From a checkpoint of a small audio captioner.
Training: soap at rate 0.0011, 22100 steps, batches of 128.
Rows from block 3 of the text decoder, named by matrix and row number. Rows with one number belong to one attention dimension. Each number is 500 + 50 x the weight over its row's rms, rounded and kept within 0 to 999. All counts start at 0. Numbers have three digits each. After the name is the row's rms in percent of the matrix's.
# v: attention value (decoder.blocks.3.attn.v.weight, 384x384), inputs 0-63
# proj: attention output (decoder.blocks.3.attn.proj.weight, 384x384, transposed), outputs 0-63
v.245 126:565512472469393562481571583449463397432447485499442500475496574418520573545490490574486472556470472537498519555435533491509613464499502504548486442498572468460507559529569543526488679451498505
proj.245 106:452538441498577494454446334472502496607450457466534492564504513534459499540434588481405546444467429426523482409605505555545440436456551406507494537428394568536423536487508479477454389624443461
v.246 108:428472504530459466528385469513516518598556515500591501517504426483468420470495558488524419454539453525473471517525543424525479589512518502458523491481438549604521417533556439473463411496526383
proj.246 104:549565543493451463536583530494419532504541527587506567481553547489508647585514493488478532626505548494481493548478472534508516542446427472459483462568590510463459408473439517545527487482456527
v.247 118:514450562389376445442473465467572486540386492492384476475569521453506506457532486527531371467445405540546478576461508467470522485516476554474559478392484545442521429514563479498525481464550476
proj.247 111:510511447594486511537518495552480558579555526534514508521536529549519575552520527627486508456477474459514592546511501506634552465511506457439406486532502487533506522492413474523499420515372485
v.248 125:423615483569475534514460521545467443450412517491507489556462439447541449486425519499501459534490410471484535470466610496436541506560488498483571538475482503573570489506522444486518468497509384
proj.248 128:512454567498530523520535451479547506551556468507513469514564478540399552573530518433532525567522497556524479415520433511487444503551455439573432530535469488426444525495542454474494580521416457
v.249 116:531591484471519497459434498511492481433452455530556415385453462427534427561531512538533520530529549541563539513480452485532596488600515487532487510583539480542481540481530431502525579405459555
proj.249 120:481517431592537629472461440429532537515551470450493542530538463514449519575434470416513462441525510557486440394507502485445451617541476433524448476507506400492442498457545565363472569529471461
v.250 091:416432407543590583487534542565497619484605454519565593422436532459525586469386415516561536485613587481464606491545470520550532504455550513503472530530516499542440518495430491466541546509477487
proj.250 096:541552512470516421527481461448510443565419578569503463509504508521448513518497496466529366520504502536493482448514513541440502492603438563503550643551549515521524429505661664476572444511479540
v.251 113:511487478549533562536496488440441543434591506553614522517484431504489505554432523499512516489436562536475563518555427506529465461448504561495429520513516467502478448418459445503523562521522602
proj.251 108:567513501528574436505438617567522483602479515525551533455456542498463503462582446442529433502642526419432494496501574423515499467578475490491565592560470485387486522497469582515522438432541407
v.252 138:483505408546455464547490422537499507443492498555489550438422541454521564515489483527502526492474482532502508497448495484479587552528472492534518534522514473520457576481557494450494517442543576
proj.252 100:490571518577500514488441550463559475507474496462481428526536519522450493481481431387412506445562520514432505447518507560445459527519449537481475567502600510473492509532523605605556492493461447
v.253 100:526436515562398495564587405460476500456433487514418498543548535567487477521437469508524478494504413494445508505397509514521510484523472532510442472489534454504524580491580459464456541524601560
proj.253 095:477551608512538401403516499541398469527523524471532452486435543449434492529448491529518460480498500497578566534576463466523454447465512507514478470462457525442428552487443445532631457447488513
v.254 148:513557573509616616518521604539480523496508440536597487474455455502477484503475577445507550651510478439435460444572499465500457502509558525536494472494519553522451368517499454541560554491438464
proj.254 124:452441459486515465474512450458518544530608419521489462451532525551456462504500499417443491484543536524625467441478575437403419481568453509466445518533456557435506563474525581426508537476505474
v.255 095:527528385464553478441527452412592461479463534490477549433543486469486443552551511460567607620466518494526514486553419482464521392544524504446471490438449463507473510429509496438525563453477499
proj.255 099:412458514461399621499465544509474569549567564452426456531416560546461487492513514499438443445505518461569540471444578526517515548480500515580526495557488508453538482516456422518538521489528554
v.256 119:437438449527538508459466471524520520508548521575490522467531491554444445430520444489521550480441427512540517521495494442446587478458487531518531559544480538416424533468460509537458444515458495
proj.256 130:554591521437476505537547467520453436486543517458483464570536540450449473456548576476575384561476586496541520458472529496523512510616484495514464463467527493506544458493553464584522507465532460
v.257 120:451498465460464529451509465490488562499476486506591548577468563420578527537533518497431465403461477544526421416546510484512441515496504425486484491511502512544505495576469513411477600533548535
proj.257 126:483475517571561506602526546564569587469452423528509438432545562579483461468444432500422529571455459570475578436530497435532460443548518569497524548536575463552392426396493448543541467523511519
v.258 115:432508510429516474455508488599552582513595444393550569431401523450559524487479571565453472514633440435478405469563426521467379498530490446504392485492533525501506510511516508496499487495433502
proj.258 114:560503486479505507544522475521471520487485508524459481478622450585481478526643452486409440510395506543417563524491520566563585508485473580543543543523483532482493506508516503500534468433497536
v.259 114:540491535464475617555592428565519428450464477476460550507574507445469544452562497501511560488528573618531636488444449505626532506462505574505489591515536534448548434472445506458534541609533495
proj.259 122:437452470487480399452494505536487510583579530552573478518398456516514514528500480471564584482522393462456463473580551443500450544547539497505477366427470504469402582487513447468484458364463559
v.260 135:556430453512502486528588525449586509522375596584472431566567445532554486485535496425479414521444503459464529539490547518511579609428467574488510556540519470498470490518442487505455478515477488
proj.260 134:457554538439423514519433464500537548540606501424483535430475539444481458540479534455516576547644476504519462511450469452491481483568549476573494512479455532505513485533554404488504524474563488
v.261 120:474643405543507585512486513483478494466563535542535552532468499559541472504502513449477539449361500441481408467549506563505634500503537380469529459609480663415530474510613578485509495594466486
proj.261 123:568468533530529428420578544509537528470530469461495492515570470483427566575534510481553490506518449530427613489536513432513438499546489544567566572476579446587481489469320398409594562524519433
v.262 120:502508465501562551570532545539403514488514530569453475519613484490463605415446486428520501487543471463502525524412551520522485444538481503469417502460434465427509441560498547519501427461499485
proj.262 129:543565479500546364453480455421467487463468557500458523512438499569512430565550506506485445532488507522471484474538457534413462535448567450474548504522511485572498511497579513559482543516546477
v.263 131:490453494520539439527572462407461496450512439476493486502437571473460525578571455552422508516532496494527516451510490490487443470587441571475539458518534523517479507397543492424484447471419442
proj.263 122:576495488481513538525469525540584600493557497524573551483479382516502406512531455639502526497498459632517472632441483477516500523473535446517420576410576607517530569466415585472523522453542533
v.264 111:601440496579483527468528507476511487471501525458501568489534549517507475491499484461577543511405583485433543426403555446440509520429548496518473545500549444554519461446481464451429508518418542
proj.264 114:457495558467456524458457471468591462503558590517481394537478449513508590472584527446413540473514455506520456404536455599389543522496458468530492466510488549387482549675519432519551512492522476
v.265 118:451534491456460611455527504616470443494522490623541529416510434470538532454398388499510476484503536491565545489514432506442551483509452515489485441526593472558560476505360538441514476545376474
proj.265 125:510446510543530494504474534375525456536509501473510486466496450576472499560567624484497589482416436541406390493487535441413498434483556501504457544553396507415463522479568551548436537468615568
v.266 138:431483597560476481399542421506560486514474475638435469475466513491464484480583446537430503499424529452511517577488468503510442550581480546493518531501556472499518501500461441526553507487470487
proj.266 136:533554478482447487530516515513379462498593568464487565442603564447488522450407586451603558492485449556512602404512496458535578427542417484521510377463476492451385471461536584499545533527541497
v.267 121:450470532551549488481463470507545502537511510460485591459494515458517632566523486435498463504500436520525379503551466613503427496530481452450524407517594529509483490477486562502579522448513422
proj.267 123:547468521428457517446503485425452532435485527486604520477480460528446405493569548585552553623474500492500546510482552466524540475436557432527519575490494520409490467437508425441561544432484494
v.268 117:503611539478520426413516417469561448537481578522508510473615512489559431421566504497489408457422608545425505477357565505497563537526481474549434549474621521627482498495493484481428508445416429
proj.268 121:479457540464489561614583559456431455479526553452428548474459393492498532517453493485490522472485414501628477568600472571504483407534468458572427419482428524450516549551528537593389508581559506
v.269 108:465531428419434506569549487478491509402422503524471423570567453414543504436513503520519438437488398518488544611495547537509536452461460468509558497461539560487566442441538440444449430492442506
proj.269 115:524530608557477487512497540527482495478534530461498481471529485513489470611474516476406593419573571583510495532438476565532433475601510497529514501578336441491449555506559607441504531500528492
v.270 112:427550515502573416386559515571515557534508476434518513471416521457452469475477525558424500526573419518465471485485448544533462488519429519474533524543627555452498481452520504502569552490473457
proj.270 120:487436413480514539634524499460357552458517481492586534560564518514411546476614516480508431514447432497428525498453505416555653446496401487542448430512426457598430580523506509573519410450493543
v.271 113:476531461553496517498451494563526505474509474604472541367506463431495545521558440543530496470498503483499559472462527514548610486579527436522569489538535404396482445493556568518490531521535533
proj.271 119:477519503454586507473522479424477431604465527552580452487517534447511507441448585431477576493538449491452429456513517469524442491560448522567443458492521500505467533497513417456506565461429483
v.272 100:486518496474542464488470467544547571506553455497454392441479536586295463551407445516448469529483531487541496483537478424491397490466516461512527441482544484534565420494521571498619523493480595
proj.272 105:470512530586433518521539580492523491483474563531505583528435421455551556495547565517420563569530512496503471422543548565556575511525499530477419579410472561423477544478530524549428495529420458
v.273 134:496489485587515415489532468499477468408495531481524644520563476538580584493512501498511511446526457462481534544465536486476492471495531464474456571473519498551549407538506545491519365556552428
proj.273 122:509499539478521473508425549465545479545562517568527477476534488469502464571531435562579492555511492528505517505510512474489421459458473545488457472527521573490456416501591478550525549474509538
v.274 107:477503510478369508448507615525501503487433472449500337467480506590496514510489503550452447515530552531468569521472474552579539518563460543517381531533493493418442495445539417578419548444388601
proj.274 105:468467595537595490530600447539570476486530554509498582550458578505530422447411461461477483567540478509513417404491533429454484508568520473565620439491465464489442587382511559449548470425420434
v.275 111:471447483423511626454484510495597545507479552545424462470515484560447544560455479580446466533502528493584536547437513505557469552516430583520517419541559501483487523460465535519522556441368505
proj.275 114:514544496594510432447532463432475566491453519428448468516499487535484546427420486432479462506446484559433416471476566525533610510586518394567493499462455476558462558534507416499414469528459498
v.276 116:493511506546484493509526499534520519461485502541474452486520495496487430540506472552502447428535563526504580411502532483480538544473536508517558603496484405554527528463500501486543475409489485
proj.276 115:501545472468512535608431519447507442574465496482632560490489531447391496451467547332562538588505482412476472492499519477584480490507475578502466483437496509406565589505560506588411551518531475
v.277 110:532532470427536468448579563530588593480522498437459559430580426616559485469515515478534501459497442462622412475434606405484555550486453584490496463549486509530561525435446474562446503437596487
proj.277 113:547448498482398539541549526519552534538421559520448422567534529539466562514472478463574551623547507534568537581540497579375449471524519480545577463558537472651478537471513482482563465523490549
v.278 106:592462516505487509489521519561527540530390359493502514534482567544484410540531492494364522489521479499562547417541561558456596441519493462521605483502479492474558436472597490452403462478424593
proj.278 105:489478468540449508531496519514512373523567553434593426532636541529525578503462452483538568518444449449569423573504366428555404508472547557435477530532497450413420521473481541533558485496506365
v.279 136:495561550534458519488533485494528550576504444473429452498506506497384476506483454451545415562496492551586540422561470532489586537393477528488552499524527433449507477449515559475591475503459533
proj.279 135:517520501459480519590384561430474497430400633502547558556431484471428521424508576558498606467500437368427435547489516432525520440514535501484494521515465465446580612490547473567467549479521566
v.280 089:506542474550484501473503483396517520463496491577547581580491465510595502445491562360478489322532407527550479575461484502505498492451527566476496487490516528532539441546531463462508418500523435
proj.280 086:540526444464599482422500501563479484532499504479411487480547546584561507532544468572608462576492619560496541433465439398425502493470505443556479516572467593500464487446541523553517593575480579
v.281 103:506438464541606603572411542463467439387494602581511483520480504533559671463495487471492437532436575412482463535439504508515598477523504465511500496509592565518510573577513505540408539543530519
proj.281 102:461494425476508432461541418575501523465473405383483554488527530506515473571451429537499328548524489543585537525538498488538481562461529480484472455531490425577493505489519487476489468483472500
v.282 106:466546504535425523581485542478548524412525528517441495585580470551513582510418592485492470483401540394496542540499399536434512526479468507532503564443580545531458495447568489445514457455445554
proj.282 110:442436531474582535578457416554542513491525519500522533552426632463516415446570471385467416463600432518521563443405507432499452399468587576496546465496500453498515565404487540463488520467659463
v.283 122:554488529474486597549450501391523497433480600587417503518446563447432477496444537504477562537388520432478444511490374537539552606567495416475498401393530525490488514543444432504502578488405492
proj.283 129:485485483450575422487572393531487574441492500426549536468525453434468590482516522499422423446516495504534573413419538424498547516428446443493496514561497493557537446449496464534482511432593625
v.284 084:396499535525571566516475428449445592512458524553474510509445528501497483505530513593506470558553485462438516432524493487387585459470461439546566509491507533488494565566460474547531547487444471
proj.284 087:578602459460517482607395583526410463561533496530542436476509534483447626522435516388434585382500520488400501518543571549480509492558532453509467522549506551567442537556444567543479498545511551
v.285 100:375505366554554507431443484424475409498555539544538406518569545561544465463482500477451543502518391545469375440476514467498420455551526532547541451450482436534483545568411550557600605484542442
proj.285 101:581436489479497483570537516438466600478539404474473447529436475460467530475527602462558446446428569460564558581552464616513584459536492397543449465510496594471536472510470524525440489466434484
v.286 123:561495435458499509513464482474579496454485533512479530488429515446466566477505539491459574547432601469518449537476457537536469525530424483480537466541437473499480541556439447535409630520491518
proj.286 125:466486479446464427402527445533469541424551472482448444474654482526585439502384497537388486418502448511541480464548524521478508471537407499508551558495529522561509550527527547454590460463571492
v.287 093:558529509481512567526437488425526459494473533566499534462496437499383513545517523498429492564520408446439499550541592495490532511486442514539421446453512493441510470492613510492479466512417498
proj.287 090:524476538468561507492553479513431507532475561473543466501504511467615487491438422531473473504440603610487510490523494492403488486543586427492602629517442467572403410471567502434464545546524516
v.288 083:558469513572574500498543572501512511508446475564446580478599494486483456525454552455510502443503488545448465515590416497528509560631528460429440497470426538531486526480448410431509397520481514
proj.288 082:543452375604390464553523458526524511475543485454530520534526469559485485469500509531493499539499598466409530495510495528506497494356482611560542496610523507568469567483517512510443548495514348
v.289 073:566542506496434447481478398558450433534531544499584527488455630401575456548507423507531394568414530459539567588536411500486450526487564622510493586573500601433527480494499507569469553459499521
proj.289 074:504434546485565531514347529453569560536435384447535472573571489494521509573442471455397537487564465527483506474471515498456544533502383376434519400462496442576458535552561526488503491496534506
v.290 084:543460483495459395582544421495449553515629527512479473555449497516571501546558495451436491574454446482583438516512520475504523451503475552539544470505534489473479488445534485513545428477574439
proj.290 081:513435486497406498472442513489484643507469562425483571523554474519504530523540453559554474602594541482504516493499534458496430535620525543423477479425360557480463574523565504554458489470432560
v.291 105:450550516534503412540543438462550468530529549443502467598560443627527628505510574490458461571468567430569440467534504514493436470496420471476499599467500452415506518508502450473470516501575467
proj.291 094:491456542467457530447493533546474524482622417463466503442420562470541464492560387484522436510561425425530407387524472495464488537579529487463506468507443475564476425457577496518518516456537545
v.292 083:440415483456546526500558530579389435564473508494571501536441483520494478516622485503545616438597532458489492495477461428493544460496518384576518518426467501502459543527547471452499432486518574
proj.292 085:537597370538412515521492483402467461470437519596512510403515495504520540488490515458495443498452489634425507474442560559566458534431494576449449493435602508545560516514450478526557579474438447
v.293 072:544540474400519506496485529520400476486554477611537461486501498513550544529436488486450471505474478577512464599538636503512469470478471541497455485455462443585527437590511413518458529477534487
proj.293 076:496510487495448464548499457460562566582488482334433491504479433547560452471405500532504600515486577516516488518554513508526506514599571534520534533573537516505453540352453484547503454420523372
v.294 078:479494483538590540491485518350479567543497435595442475529543533520479486502551483492425576431516611443501528410499600466502458608558538405503483518500502489582580489491509486436608583565421456
proj.294 076:519416541544499521499570597505512452422478542516527459397393441427452534478431462473483464574451469537488447583438508560486376477433399563558473490524470475469438510399475487497538473467461490
v.295 077:472472536478565387533527523503531418467515549464522529438577492419571485525453526548380505491529521516498577465504520485430415493584564513494451476533459523532507471494475466464532436481602539
proj.295 072:467491531564458466578425522429517587528566409532489480502414419529499479450534408531497469556527502482553476565478439440568586454599473521423462485520435415485516538492554487575539446533480501
v.296 074:551497490454440478542474507428550454484446459503497441451569455453492529594361480594517454554526465486508499541440454490475568569504449542519498450476568545519528493497483424471614506584505440
proj.296 079:450507535527551459510472447384474565539530504469557531531429544469433388407460503487485500455471444527434494480530567481528447479580499398508499557560308446528545536486605512499550458480403549
v.297 086:528421555567492549552489537561461508575490441460494580411466529550549421597444511435506502444457518438434570558531438442510592512504462403605430458488504512546544477514410477531520508474580454
proj.297 084:441626396515488481509516473423510426519480516619531468473507506429470544498554540552519453518508489606477480513526485546581438417456508606438551420589540517481450467490481500464588516499507543
v.298 077:553414585526454445517475535468483462412563483513505569461439424593494573520466422550558484580474443477454543639436464332513463447611513504434486441516464395504499464463546482477505486524569487
proj.298 075:569536566450553484547400524432479505563505430534476439554565530482467460522470462525455510421541509432500455476565463511511541520479563558479556550535546606466501500507405533494469548456412530
v.299 072:431498489486519561460499532510522443472409505403517463507513591425489489599523423499464471524519643532540640528483406434528489515576506491500404493507507514573494499533432538533475526604476416
proj.299 075:506594540587451473529474547445559458474490449584488452484483428463531436496553536542418581537511337566587533407498515493523550505424593499531505520540521492540530381482471448421479470478548557
v.300 078:460443584626516498436466466528452424483509587439488458545389432567567496537529570443478456612510540472550438423491428562463559481438542459507500446481455427403403546582560542555445576550590547
proj.300 081:486567465488452480451535513575477503487475525424567505508558430494455471516533530506552425524522567532507449453531475492517500509516451495479487484457493465556547559488504486511490423417471493
v.301 073:511478547540413481570492544483479572460484533587560552501526497551405388567466508461551553494543527456423507492448458487386608580442517346488507598474578430485481551527472519545412414499630524
proj.301 071:454519489407557493467494506411512478527521489427538534495457526452462639491557511501430490474539522493495448393427574398495448470442541525531417514517476527473497482423485524358615503479482443
v.302 089:486487604482486543518540629589514510500394528513562574584567594519447507495524549529541557434518515521456533591491431477411450607533464460493486537552542520590536555580489521483465498499437550
proj.302 083:515468398571530472503567432482518449460458399488540488496381457506591481412458545440486508626485527529501540476401574475681523543372518558509558534456560447490489459433512487484608432544501493
v.303 086:538485535512524513501546558528477501426535447543519518436493507530450448539512523557503518460527561502396476636418510449533532555517496464485542453441600538518503516399601542511550543489502563
proj.303 084:418571496448528520435451526495539481457458537521565488538476488526442536492458511535507557563492420485473537435507521502546571543415431511538458560479548505450549473608468502466493485435570487
v.304 086:463438523537467496465471479419582585532459509440600535537569467369547445467420509491417556507593480463531602537549529534470498527595495526438461541460499435667407397537469462416508387553510445
proj.304 084:550529485462532477418490482545401519463572482448481421510447469581441594448506494451514448550532496523551455480456441454504536461525433414484492437525545510397610528499482523563434532452496572
v.305 083:500483496479521541501582534532491452523428511450432457461431513447561473472429545445581452499487481477461382409435312544524513470478488611509528467401566490513415517447536534488460515513513503
proj.305 079:492453547430499529596522500581398486376513539482483589543483451513571437404535399548506589551507608510594481556486608386468528532537434497478496494488521524486536460478627512489484518470462496
v.306 078:476496446462468448455578527490437466563440571422500503495602486456512437558541496483427565522494541571537538383584502491479516526493510497510555567483453464611461546463556520567500416491524591
proj.306 078:495506510429525509552396609447544547457462452600510577476422458478483530447479521519540519526469441474507513564390416454506571618478513462452434466536523494390472476468449532471498546526444434
v.307 084:440553488422544500506480469488589426504524462549424612433513557453485554543533515548557495557605558466527556530478564518428428597502634443510536476615567485536452633492532458479585505614546501
proj.307 090:458471572507494505482489499520483512490567449475541458573425474516502481447463525498433472566418482503447613545451486446615460443478433527477507505407400518454477462462485538530443532461436528
v.308 074:446535400552583506508467556436464473483485484563506478536579563505476563459463512527652523536584410451416599480447542459491461435610583447438528546467475464466520451555522503522537474458513465
proj.308 074:578444522564531490532509437454476453572577505443533470508402516518566465536512449484495480473504444441509540522502487490560448526465489499567591593427458499515545589550478503508442464498482452
v.309 078:473486478534519541500516467544552567503433523533569531607379500501534469515468524485457442496553478544517569597426459493603560539553474460473536516581602568528451485541563452586478582481455568
proj.309 079:495522478544517502528527509624577492493497406447433587430566483509459578517458508481492589536395559445536480498477573446458514456485514473542457522505440498475532484395346570501560434541571492
v.310 081:562461505557467464485427512544600538532479442572566469471494449503422525526514499509404484530491450484547556483550569449509507493492551503474485543474612595509474417474527499514560517512455561
proj.310 081:473496549535523534397462508504555542543390473436458538484556476504458480493541543485550570526529535487520415551472494478548464472556519481401550499633495463426541477498496560470441449487507527
v.311 081:437572557502509437469520462437552536596509493538563378496503506507387523552462498483456530515463511340468605444472541475535458520448501551526446565580566534565561411531459459410514516550525518
proj.311 081:425458511440446567434454561451575471485490503532534571461475535506579469469597480520586567511470491540536517541523468445493414477485526421469560464510497438432471548448527537597470539432545499
v.312 090:480440533591524589478474528475404458585590542426406406464555440570566554456447553466523558479439485535486425465496395507510537475541411398549512456426562431508583545437429521534437550441551564
proj.312 085:558496482469479470584509466492515456449483447626454484433499517482509496534547382543532413515539532434447490578514578524505516475406507540500579494444527443470510468585513445545458405534463487
v.313 091:534457479536491472483549528451534522536485501473413530384493481447555545522541447406346590471480488452539485499516493415450390490524497456374446560611539541504480431489573569508587433478480525
proj.313 089:474570572513561482358411536506534524452453471528478490546533476459415530587557457529544439631544482526452519529501380539593520501472489493488471511507515503470544503508454481456497449486547517
v.314 083:506493630426518536489505510547539433565497499481496521463438625511495542544467518501616455472487521457497495488534400563433513584476540538538507466521479444523525470529406474539509549516470437
proj.314 079:392492475535470433545463474430472505474614455532399470607527502530562598402504442569516620434423453466598505554487523476548478443486419578502471471497554510458533504540595429582508497509530525
v.315 079:471464474523571553476480501488477351512493512519497474497486551472434567435428543486534498554513549513575577457474505530445468475458438575575536517498584522529551491457519467545494510515451500
proj.315 080:518431517455475442549534471445460563580408574560548541482460447417484453519545487358490513516512507450408408515501549477499530554538489461496480493537452487473550507556484553491386424455539439
v.316 084:499474472501510451429518466508499585483528495497500457477486531476456540438449501472505438543586549512549562513517532504571483531447570562466517540539613514547544550520513456484527505531497487
proj.316 084:561500510526477576529459543537448429405522457478514516546559525534589511547564453526508505581477460521491440479483420453486490525523479461474582556561478555540544498472508503481436475442440542
v.317 084:443538474470553536590487583526536396447440510519479512486527508563478546486485544625533466527497514520475477500444348513499408503507536530548582398481530443408490551502582458537517515430522507
proj.317 085:561361530510537535491527411518419507566528547501435493434514450433493427509592490516518481451451530530445516507588632467442542418459476535585451538395487442604481535508534500467546473561463437
v.318 077:499528533430492557506496446504485395453476528509447470439531529421518479402428558520400507585518444528499468513456505513480423455509531589552565387511563479417519516513521385534525445523581473
proj.318 085:569464474531529540537440503531424587498396525430503515584439526527412492572493436425552490511459585495501495537565503457428580558559468489444527517415446560486517515536504483556533540388432469
v.319 084:547453497558589496402510513553584480516500479591536549442534473461560490504572398425472461538574513484596494523611626427440488547503508517527537522535498571538486408425459517503497494486535460
proj.319 083:398566551492406548490429525414473527589509482433476493549485524509498570540324540563486523488574485517501573473416415540565478487483540485481456550589521508552489428576535444473500471570502495
v.320 113:495481504558445455554556505526471583510441504428422475481426486482506475462509449432492566422479489475557525454558483525555549486498509500430453595562496426592526513401518434427539516486641533
proj.320 107:620519476570528528393506554569461493545493488548524519506579445437548588447595505489512495559453510555398439430504548460523471501434407458587423449425565490379534530571481549545554469511497593
v.321 090:481376571474488515474469443525478531516540526393442474580534442421429492505469480481481458493492568522515511420537425472516512499510452538509591561488468529525461534449568458490532398425531501
proj.321 092:528468523556432571515563594485541609488499559532495464500506611528449468389515602400462486482540431445525540506463486499500490461530458423457513465528610497597522477449587501574489458542534492
v.322 109:417635522459512511472419514475551504505594534462584511501497470499410459591407535523521399513550567585441483576482508442435525588424610509560509502607546504510490521517458460511507516487488437
proj.322 107:471427433474457500598510465430566460487546527514499419454528494502518572447494530564562507443485501399483565395464518549564519398499435470545494465444533530589499489508512593415563570496535506
v.323 120:559560437473497559528452468541510542428441467496428466451493533528523566416588595505549480366498481396516529444477491415613517443471559441407507426377504556502465522451519490426464423468536508
proj.323 116:440544482422548454484484507522494486525471508458545489599490547517525501462503455503458462517487509583581484528538448496472454478496512508539435464519511533467615427513518448552434551437546477
v.324 090:523408465582478510459443481476420542502483522473498464530466580501490522498478539509401519529547517536627414447478496539514507488478548507505575460488546477567440537544530465553482468413525559
proj.324 093:452541551502559588519488535551459437486567451458439573465563434559496552511541518466466432499482494473440566557487470508496450512526478437399488467500414476434473478541470473549479509514437455
v.325 098:441527541495464480608497504501493510489441508436549447479432494539533463493416643518442479571356510531495465432487628531550449461502514575455485527511416460492513431553449467513481551544423461
proj.325 099:497469488526549490443569538560466417505563509495501568598580488523472584494568456488473475505502579527534522574478427524463445481590578484486585442567514526501462536444503463495423561473477431
v.326 076:552408457545483571581580460474477548586552482480446517460502498584449480553470480515539545518540550545508535503526590503509453452552438581556457509471511488496540523523567557555512502510455461
proj.326 082:458507572480492636494503433553535426498494526484525466497516510517485502448566443462468524442448527444557499653479404545567497557496537521538507542490458483506367479603428534462522494403516516
v.327 082:504470434422536531433469492502511469384456443413567463470541446439505574449436514502560458528483547513498474520459393451518392426445568552440435479509555571596581513506483530547470471476536474
proj.327 089:552506551544527509576531457437552602533517596495385540605460504421495462489460392480527510450413442509419454476533550487503505583541464373520583485518460515460480569465522530448479502422416417
v.328 089:493465462520434370480564475545537511557511533450506396473484511468506577463433477507469505577553515548511537447535544530405447561455476565469509519475553491512457498454553506512450431511401456
proj.328 090:485472556529490508457505575541401507508548478589532516449601471451562469499496499475524526483459549515468502611472490527524546507522567409625469456543435387535433481547433440436506580491428543
v.329 104:515461474500542506486421555500542622485424431577494490387464499473545473550558508532529570527412507450533499573514481453500578535439514469529534565389558524502561497493485520545472517524571492
proj.329 104:503442532507423478489537439507475452426473442447549568568601477538463432533513565576513454495542498417505435486527430490522437512491529535422425534535496541498583489489500496485472472449521478
v.330 111:497538486400447468484553498533517535523406477522410510544483470510457525487605517491521488418542509448483454591609420540557526529483474550561545576502551535522512573464545532509475478534579542
proj.330 109:490511459560508473438446414549486561501541572517553496462567434430518453449400460505474562474561491508487443438473498414498499502426489477583458490335587495399570386475442500474583439416534538
v.331 110:553563488498537584463489521576486524436505552487571456480497504432507543373492474462424520485551474523509498519486587412540539508544562436410518520487459463538385467488498494510452528407563454
proj.331 108:558433423495429509592444621452471657490403532452446484512483442468507580483518568431486540528437506388503509492556510553434510499440529554535504529600455433504572555499534525611515500563499524
v.332 113:459517452556566532473476545490572403422536464521580499585594504483497583512521415479502447450514550581420501533463462488496439504537534504526523368509479568481414521524518537517491507446506552
proj.332 108:448518543418439536561414486488581621564519592499483495410457558464491495444488482511493535520558488501634559463499569508451576550443419451497569465471560425507503547499495558492526490516482479
v.333 112:474523428534584587526354544458616465452538398476605469455535494464531542533517549534524495438483455520402562508468505459413517542537518575494456380518509562468476577550457482468424571533444430
proj.333 106:477503499402463453568544422428537545472536546479447469468511486537422566621525456578489483553480525473518441452548467577576536509465501413527573582500463462552498564463516552523467503547495494
v.334 118:545400482446532501413520514417575514440497530638485559469535518522521449491461482511541611523520510467527526475426517500479547513472452444540476519485543510474560461484505593489527541493569512
proj.334 116:545494544488486518560523530528434512501400476420598426540409466530493493519542524523389533558517472455451525540561507497507470475617501628377438501473415525529557529510480418605480417584465543
v.335 104:547483561461481464433604505437483466501523561447420556582488471434418494586466472550467554546585446491595465498564595554428498502500433435565528630485459495514562430548557479457553490482504463
proj.335 102:500446478610551484493533552508434406589471411570537553440524481495545441423467568438523533486436515445425506473409488497576471443571509548465475476523531449553406530473563487527510527570459491
v.336 085:590516466485409532471514509420459542409559449449534416464550402487498565469383442491591446512506468419542541602472476505496428552603451452545480533517520576522524567441487536452548451511550532
proj.336 085:493575496525636483405457483560570377435556548560464516505420604469512366462464506533461465420517499561449576417493526482456473462412425500532483479490509452460453446449519493503519532497502541
v.337 097:502523529501582530478515557478418577447450417528640482521501509530511489541524459540529523460501474456454440637539572402453438438576461523472459615483453540496481563444480339465511565612531530
proj.337 093:563487470529434406563497473544596431550536520562439424518466488458499461505493501471532521559515474500547458532574506530625460495528540538506499423493442520528442480440466574478578403486520535
v.338 098:543557554475429523429573485534499549497464466527599505473463514618502485530542447471530558485620488506526492532491535554494483467567454508479520548424446460468428578457511522452450528500544545
proj.338 101:478561497533547490470505511480486450470492486500423474497519482442554504452498489525471452532476409493591490575515532479553398522409448505501440497559584471518514392466493472521518483415473579
v.339 095:406456469450429427517446477515431372570529425546442498623455549496552455551480510490472547461479479570533500591507492564464485550477497413541543438499431457492495560520558537536490493485558469
proj.339 094:493416570525506514528477502452487641581453513446462483412511475513489630475487540474563531559466556460444531486505556482600479459606492553519600496517539545488417433508451502591412503559453508
v.340 126:455483502538494404499453463556498443625477471483443607563474565446509511553478489526425410450519381537568553449456464508541537566416499452548480532523490510552591469526563519545512537562471442
proj.340 120:495466548496476534503542600432521531523466538520554509512524430539460442493482495461537638536511533495341526485485528532565546471536578433538497531501513406453488488496498570528466534411469388
v.341 099:496476508501518565495550487494499575479553538568466479498478457565448498502547535556530507491523544549523480433477523516471539485546588535503530475477485506470445448470428459495543407532497534
proj.341 097:480481437475507526468470448564539507379527479465579420562528461479509483476554482520433546483471499446482548465553489452523504504442331466534521524521567498592534406514426453501446552396564527
v.342 097:550554513470524537537603499492471574503471531539511412505463458489410559389557552464649547506378620476531482560469521520429508539576474528540491470484485526442582541516484510509511508505363574
proj.342 096:458554467531522492475503507598541483488516475476501510553538529414526465484462524476457431505494447568524547484574463392479461526469455501460477563486502604558487451460567465479470490511570573